From a checkpoint of a small image classifier.
Model: 5.88M parameters, 48-pixel images, arch resnet, norm layernorm, depths [4, 4, 4], widths [64, 128, 256].
Training: 13700 steps, held-out accuracy 100%.
Data: trained on drawn small creatures on textured ground, 101725 training examples, 8.6 epochs.
Rows from block 5 of a small image classifier, named by matrix and row number. Rows with one number belong to one channel. Each number is 128 + 24 x the weight over its row's rms, rounded and kept within 0 to 255. All counts start at 0. Numbers have three digits each.
After each channel's rows are labels from the 100 images, of 14976, where the channel reaches its highest value: "strongest on" is what is common among them. Only what is clearly more common there than usual is listed. The data: drawn small creatures on textured ground. In brackets: how many of the 100, against the usual share in percent.
# convs0: first 3x3 conv (model.blocks.5.convs.0.weight, 128x128x3x3, each kernel summed), inputs 0-127
# convs1: second 3x3 conv (model.blocks.5.convs.1.weight, 128x128x3x3, transposed, each kernel summed), outputs 0-127

convs0.121:116107157127169157146128124113123105106124119119096132112118146124157059097114147134128139127137152123128118162142204107101135164108168119088116149128117115128146120150104132168123121113117090128181117105123117112101128108136107163185152137165115174170168128150128102117136115138083112060119157133123103172123132107128173140115131128146136114134107174126114147158109108113123107109120
convs1.121:125128120074125080137120140139121102145109170094160117131112133119160130123159072083138162104138140139128115157128179133143116231125087108145133146100091131166123128141102128143126128110128121139128134125179114105135135128139093135182099118151120145136156128117123133128124147139100128104071128123118132127137103135109151129106118133171128119103095157094121155153127130132120114125199
strongest on: purple (100 vs 8.8); large (67 vs 25.4); butterfly (26 vs 8)

convs0.108:119128137121125142107134149137139137132116096119121109133138119137128087069187123133135205114128127173133110173119098093124128122162138131113108118141150120157142128120132161117129172148054056132075139153100128136082148123089118123126141185123142139115170123124105116128116123120150089125128129104108128138111072111144133102156116124136095139168136139130128116117118130120182144123128
convs1.108:130139132117085139202128100144103062118128196096128117164177114121162102085105113132102119136138177126149102159128174121142116174147147121156122128104137106139128114156114153157117128097125123137114128124132110128120086143095129128173128158156128155128149128074135121136114138128119092105113128086136118117134091127182086132132128137148114135139146120125126118123128118198144141128142
strongest on: purple (100 vs 8.8)

convs0.86:128131168128129134150119143128128122081122128204118119115137099134133099130152130136134070151140157164122128058090114113126132068124137128122142124107133128128159115134134125116101118084135127135081083135124128125148125128130102127112128134132120139119175144116121095159105112125158133110106157137128128060119106107112168123128135121105165171113155119171149074147163139137197123110136
convs1.86:130117115159090152121133154131146153121176154124122079133135116173118158145136140140132138122122160149128093062146114137143092115180128141101153135149120069116085114128102123150119102125136124134125134146107155140118113134085145134128143134099136147055134145115128154132092142136175133189135109128145121132111121137115134137116151103094161111116128189090111095128185082116128111128130
strongest on: black (58 vs 8.4); grey (30 vs 8.4)

convs0.19:170094103128103092149143115091125123144120149152125121111109150152116088109123108123128160111108073115113124180119108132129120151164142117122127134098139133143128162118133140111124118114098115128141146083115121096108133125159110129231123160128128135128148110159150103144194128142193128100160147112123125136119132097124128145101110106137121146126156123129114138106082100118052126116128
convs1.19:103120103111107120143110123109136114137122168111135104114075147141117116128174158138116140092093102142120148172149130128132200158151140129131147107107128124136131138107116132096124119098134110163110120105112119083128123123136115144241118155132126117148156126183120121104136128112149107111182166110128135128126128112143128134104118155137141129132164114175128168113095114186108145116140
strongest on: purple (100 vs 8.8)

convs0.72:099133128135148143159123189156128163142111103100123123136120107127170172109121129150128125123143134075121134100105112100095128128112125116110188122108107091128099105097128110143142143165103184111111137127155124110155102116166143113086121140128169142130105138175109122128097108142125132130128111152223128137146115123116137107171125135115178116121128128142134155072114095125121112106106
convs1.72:128136108133146105145138199133137159162096120131110138131112132133166092172140087149117107128153092119139138112140165090163128134121182128112131118108122135132190106106099128156135123098182137128101136092097124141136142128128122112128136132128090129142149102109139095123108086156116122160113165131176137135148145127106121069190145175129111133160120114121170116111135141126091165142128
strongest on: white (94 vs 8.9)

convs0.36:124138098128146123163127122120128120152154163135133190101128103106150174172109094137127102117093076081141179121156138138080128122119129117168118153120164128128139136128116151119143164145186118124116120147196148132131115146096132146157172129110125128112137174153128148183116130128135137122119137084166172128177175110128167128126127167130140141115103128123121140138128104130137121125111
convs1.36:146205099069095127113132109116136125172072138126174176131149087112123142131153087107148141181128100114126181107158094156107154100117142138141105089123103114117129172154134114128133102121104123079107117106160127137117138147109130152094155143163115120093105168083142128123119156143115139139125107099106103136141128170159115150126130154131101122128128137131127134118117124106147111117145
strongest on: white (86 vs 8.9)

convs0.33:120125136123140128128133177132113135121114087123121133057132134128128121137137097109136135114122115113122091109134116146115134115112102102126131118107121158138155138157155089122133106204123137107178109079136128116148133127110108135128116177152113138103125112145108156179113125133100128105128134168117116115128101122109119248135103191110159145124115112099101133119139166124118142135142
convs1.33:098131144143137118124135135137117192103142107092137124097113103175137144108128113113128110121138121107137144143085081137111152125099126146138134161128124158124177122130119114137125128136102113122164120203137136128138112118117143177131120135115121125155110128142118103143095142128136123144115119118152113126144111079150141255104128124108128099146095151092123156136108158136136111082107
strongest on: orange (100 vs 8.2)

convs0.92:090119136112129101123128115087128136181136116128120175096104072113128149138137163128135124104125181128108164098128107199089124128092142132112162138118142130123119165131150125136142134049115128152159138156145128129173118127111134153130128096126104120148128159118131118149116105128090098087128106126177125185174160112119128142115140180127147136128145136128168152120124113125090105129128
convs1.92:147155106133119131147175144129111160201120128113168180101128164121145145093142059155133100118158116104137200128130155182118162132105157106115100159142133141173110166120116120122112100133103140135114175110148129122128136115112158155109078127123094151096118131128120143130155128125090149138101126115143096134150145135122119105143122122115102129095107117123128132128128145110070103115144
strongest on: white (91 vs 8.9)

convs0.122:142120129119112095141133185130158123128098128139117148143124122128102128183125134114128143119123135089120159128166115128109114104119098135128137119119207173122123130132149109109140115114128196128137129163111112120116114128100105110134101096136111174149089146096198131128140126109113131128136143142194098131112122102161139214112130113125151125141131128071087118126135154128119121121155
convs1.122:122128145118103128136123157121128120114128128130140101128135139141143145145128159128166203096142122119119132106155100170106137114116123138102156176143164082122131134057120115124128083086152130112087120128098168128128092099088137171151117101134111170128116139120157105131106128133101141137183103137160121095136128151147122132119134161160130087128119104167115053126133144140100089123128
strongest on: orange (100 vs 8.2)

convs0.67:124128135128129119132113122123132115127141135124136157137138142164128142106108166128139154151126149108123126159122191118150131143102011167146132127155068097115166126102133128121136126202153128122090125143103128120144073123113128102116118114133140137083141121128128128137060132128123135191153113078144144121124128141122125105170147121148129111155128143138128112144129105147106134097124
convs1.67:117128111103127118143100128112127101095130138059105135114140071128133075121092174129156128138100134128119121179099153120120132157122063120145129135147116130072212129111135132113118110158140133179100155137129177109090114134137121114122159124140121129114111141136171151104112127174111144133129134066110156104123103165148131105133093135137119103122135139115140128151157114135133138117115
strongest on: orange (56 vs 8.2); pink (40 vs 8.4); spider (36 vs 8.3)

convs0.87:142089124128170111128128164131132127121134184110105107146129173119106132131062136131134099105135111138135126135150128118156128120085000116124112135125103111125203124117119105128141146150167131109114146144150128121150116124131114128132128128128104120096120107128108103124088152121130171170128122135130148118164128123139142174139135140137121091133126115168164163136125137102128149095144
convs1.87:128124126150091113160134166113127101133138094084123141094110116143128120124144105153123131149093120110136123094129158174178101076101049096126164116121138126087201129107152125128094142185143107132116155113137102102120136155161140102123144143115146118106118132082136160122123098162111123145145135163154128128148087139144116198126122128105146131166137103133134140136121116140117128122132
strongest on: orange (56 vs 8.2)

convs0.111:107133133128141114114133100139129128136153085121116119128115161096164132116158135158128112106117121115129159129198089119128124159106136145133119128128134110114149128119133122150171140143187115101121108081138128175134128119145123168117149077113133138181099135106132104142121144163102165121121090090140091145120156123112109123172089187118123113128127120137155190128128206127112101115136
convs1.111:141150132106116101128136129128109134128106109128143128108133118094128117128139082138085110146132122124101113133165128128138158255128128127140133128128148128137143136123134162096120143111128127118142155124144134117122126128128128182125149134098100081170128110131137122104137122160119172126145144128214121131169146090125089138087109128168100140128128154134153193132117136128108145120128
strongest on: purple (74 vs 8.8); brown (25 vs 8.3)

convs0.60:170139148128128096147118134119109128128128132163118098131090084118099111041180137134127111128120179128146123115121115136126128120114128135155153119126158152121199091206145114143119131186105146134146124128117144100078135145112129123137101128115130105122096153122142115124183132056105128120146132101091091118121111147147145153128121120134114134166165148138140117106127115111121128138128
convs1.60:134109168071128124108152122118128113117203081149102101113128104101137147112104146183101138161115152120119099139065118111134080112079128135154128153133128148138085120137119128171132119187144149157142161147128145100134138156118137123128128128141120136139122172122123136122122126123139128108158108109133145098201071140132151162110136145116146133117119135154171086122119126115151115134114
strongest on: black (88 vs 8.4)

convs0.57:108134115128132132145136132144092125076128120080135073146114112191117136189132114097135122103089121115111076135104094131132146146120097108128133128133199162120171119170125119126165147143103100135121123175141128128116164130141128166115125177132135128102135125138118133143058129120138088122128119201128133128128141167117113152135122148099132141123128130150104144133147121124128161088116
convs1.57:123125128116139128146150136128147128101116122093121128149123118175106125128128111128126123088120128118119153119128092119136128190108081128116153153143110153133134146209124132125153144093120143137165126120138125122081169162183133116117120157127128140148154128173120128122105165130113117103145134186106123138157117111111123238122106144118123144166118139164121149093098132128128078131128
strongest on: orange (94 vs 8.2); small (54 vs 26.6)

convs0.40:131118116106128103128128138111126138131131135128128135115119118114081124225119140132128116148127157074108181140178129128104120172096091150128132120127142127128162118098117106117150180163160128136148125099110128105100092128119133122103115157128116103107107112102157121119152131100123137167118122115128136121120135159128161220162109122113111113137135129185092121100169122128110108139162
convs1.40:128115152121117102137127111174124104123135150129128137131139110128114123186076121170093102161116143039109157133165124128102106165125103150131142127123128122122205124134117108122180178097172122114120121129114119092138100120126178134099117136137123128127099119139158128102113159126128188135104115123142091143140134144128125151154145128122116097144125104185085123135140144125122094136135
strongest on: orange (100 vs 8.2)

convs0.119:137109114128136137154119128156155126129145107137128099132161133165127129091105128160133164120105098111129130147139146132169122139126102112169128144139175062108150167120150128111117189135089096090102130164100136117103126128074111128126120099146118128108116128123082143138138128128159155166071151107137127100145136121128140142216143163166121102103113128120178147113151149106130149128121
convs1.119:116126113107070093102175128128148139122139128132161072128128113126136095228106094153105128135116138114139134136122131128138128113095118128121168117128171121121221121131089136132128140075158121128087128099140134135103148136100133131109128141120147122114129140128114146145111139131117143125116116192161135146128131140099161091116130089121136143174128148131127087123113128156129126158164
strongest on: orange (30 vs 8.2)

convs0.48:188129137119128133173128120128128117131149093126102171119128128135119106147128128128132131097133110119160145115123137128121123142185172125120113151128106131142055162093148114117135187104131120143125148019099104129056166117128143114128144132154118120123129149122132084153152132127074133135121117144127117140120100122152132091129112128124116152122148143138124137125128120129154188158103
convs1.48:095130159127090127147072143124120127084128146129173151089128170146152129099124081112120126102130121103094126132094165133123187140128138154141134124128138130184068116117128143166122127073125100101128140149150149137095172150138128114128166119137210140132164165125139152126100123110117125132121096117128099146115100133107128121124120123141120099167092115145112134128149089105138128120093
strongest on: white (83 vs 8.9)

convs0.76:145121156129231134116128156093115156169113157128135088134139111141170136128111115141137170134103118180125107126128136141163145110127148128128128096149155160101164111110138141128134122089140112140129132116102128196145135134087140135159143115163092141097145132115119106133131157128134128130113109118111116142118128128128070103160121157114183071128153128088141145087123138112142097156128
convs1.76:120128128120175128122128165103193128142121128158145138128137128125128140128115128180130119007127076128111128128162128156143128128128154118124145116150115113128124109128110119090141128149118164129142142122074090162121159116128140128099106148128128128090128128138117114123128101168128124132107162128163128141128131128119156128143146107125090128172128152128175128128128128128110219164141
strongest on: white (40 vs 8.9); grey (38 vs 8.4)

convs0.18:108128119118210140151128182119129123131131080094142120128136171144132175151090147100127112128116110033145113129117128128156120144130145123115155109155174128114139108137113104125122143090206093128145147166097111152139105127101144123132137090143104128093110118120105135128099136127128187131115128145131116128124141125113113110137115155126145078137155096137103153112127143128124155151121
convs1.18:107113128128167121128133127139141128099115152131137118133142099097128102151084094132135082136155081128067112134122111156128128103122145145122184109169121134202160128128138114128100137121093131128156137083141137116133128110100140106114128088139132106090109151108091128120139128127128112133108121206136121131128135155128153188128146115133121137128124150120121128166096136212114130176147
strongest on: white (47 vs 8.9)

convs0.66:149158128154145174099113176145108139078141116134137128109115114124123138163159128196108165097139114080122135176170172141143145138111163106128166105117143151089139135135120104133128139135112138128128148047144123147167128128134121111154126117093105120116139149140145112080115128120114145117105075148129128135138110107128105121183108175127138117127148115141143083109119159090137107104128
convs1.66:079153168141095120128116139128117103074114093128128165122140145093109166160106097194162204144155128100122128123147150153107128128154138107141138131111136113104150137128128128063128152125160152105125138105116128128114148084143115128107140118128141164115095159149107131125138115128107118146154172128162155081159092151144104138144162128175128115120128128128144124192128120111102137139136
strongest on: white (88 vs 8.9); large (63 vs 25.4)

convs0.1:152097101128130118120134129115128136141135133093136121123128160139122126109158130150124151155097177139151114213140144116141132146090082090128128211075066116087162108142090128141168119084132128165075145131062120149143114133128145119145133146135119143154128128140126135099111138154139136124123175114132133136128128128148117126139136147123130110147136126129146108184110138146113149123170
convs1.1:125111124143057123128139114146143115163118145081117084095104083105196137166148140080128157078129152150182112095147140132108087148106137107130120093125080143111133134131175132163115079103098128151120146128119139128127141106076122149132139152108124118134105137104128131106081147145128149128131142112152153114073140130170133113137128129145146136141140118122131167142149151142157145128139
strongest on: purple (54 vs 8.8); red (34 vs 8.1)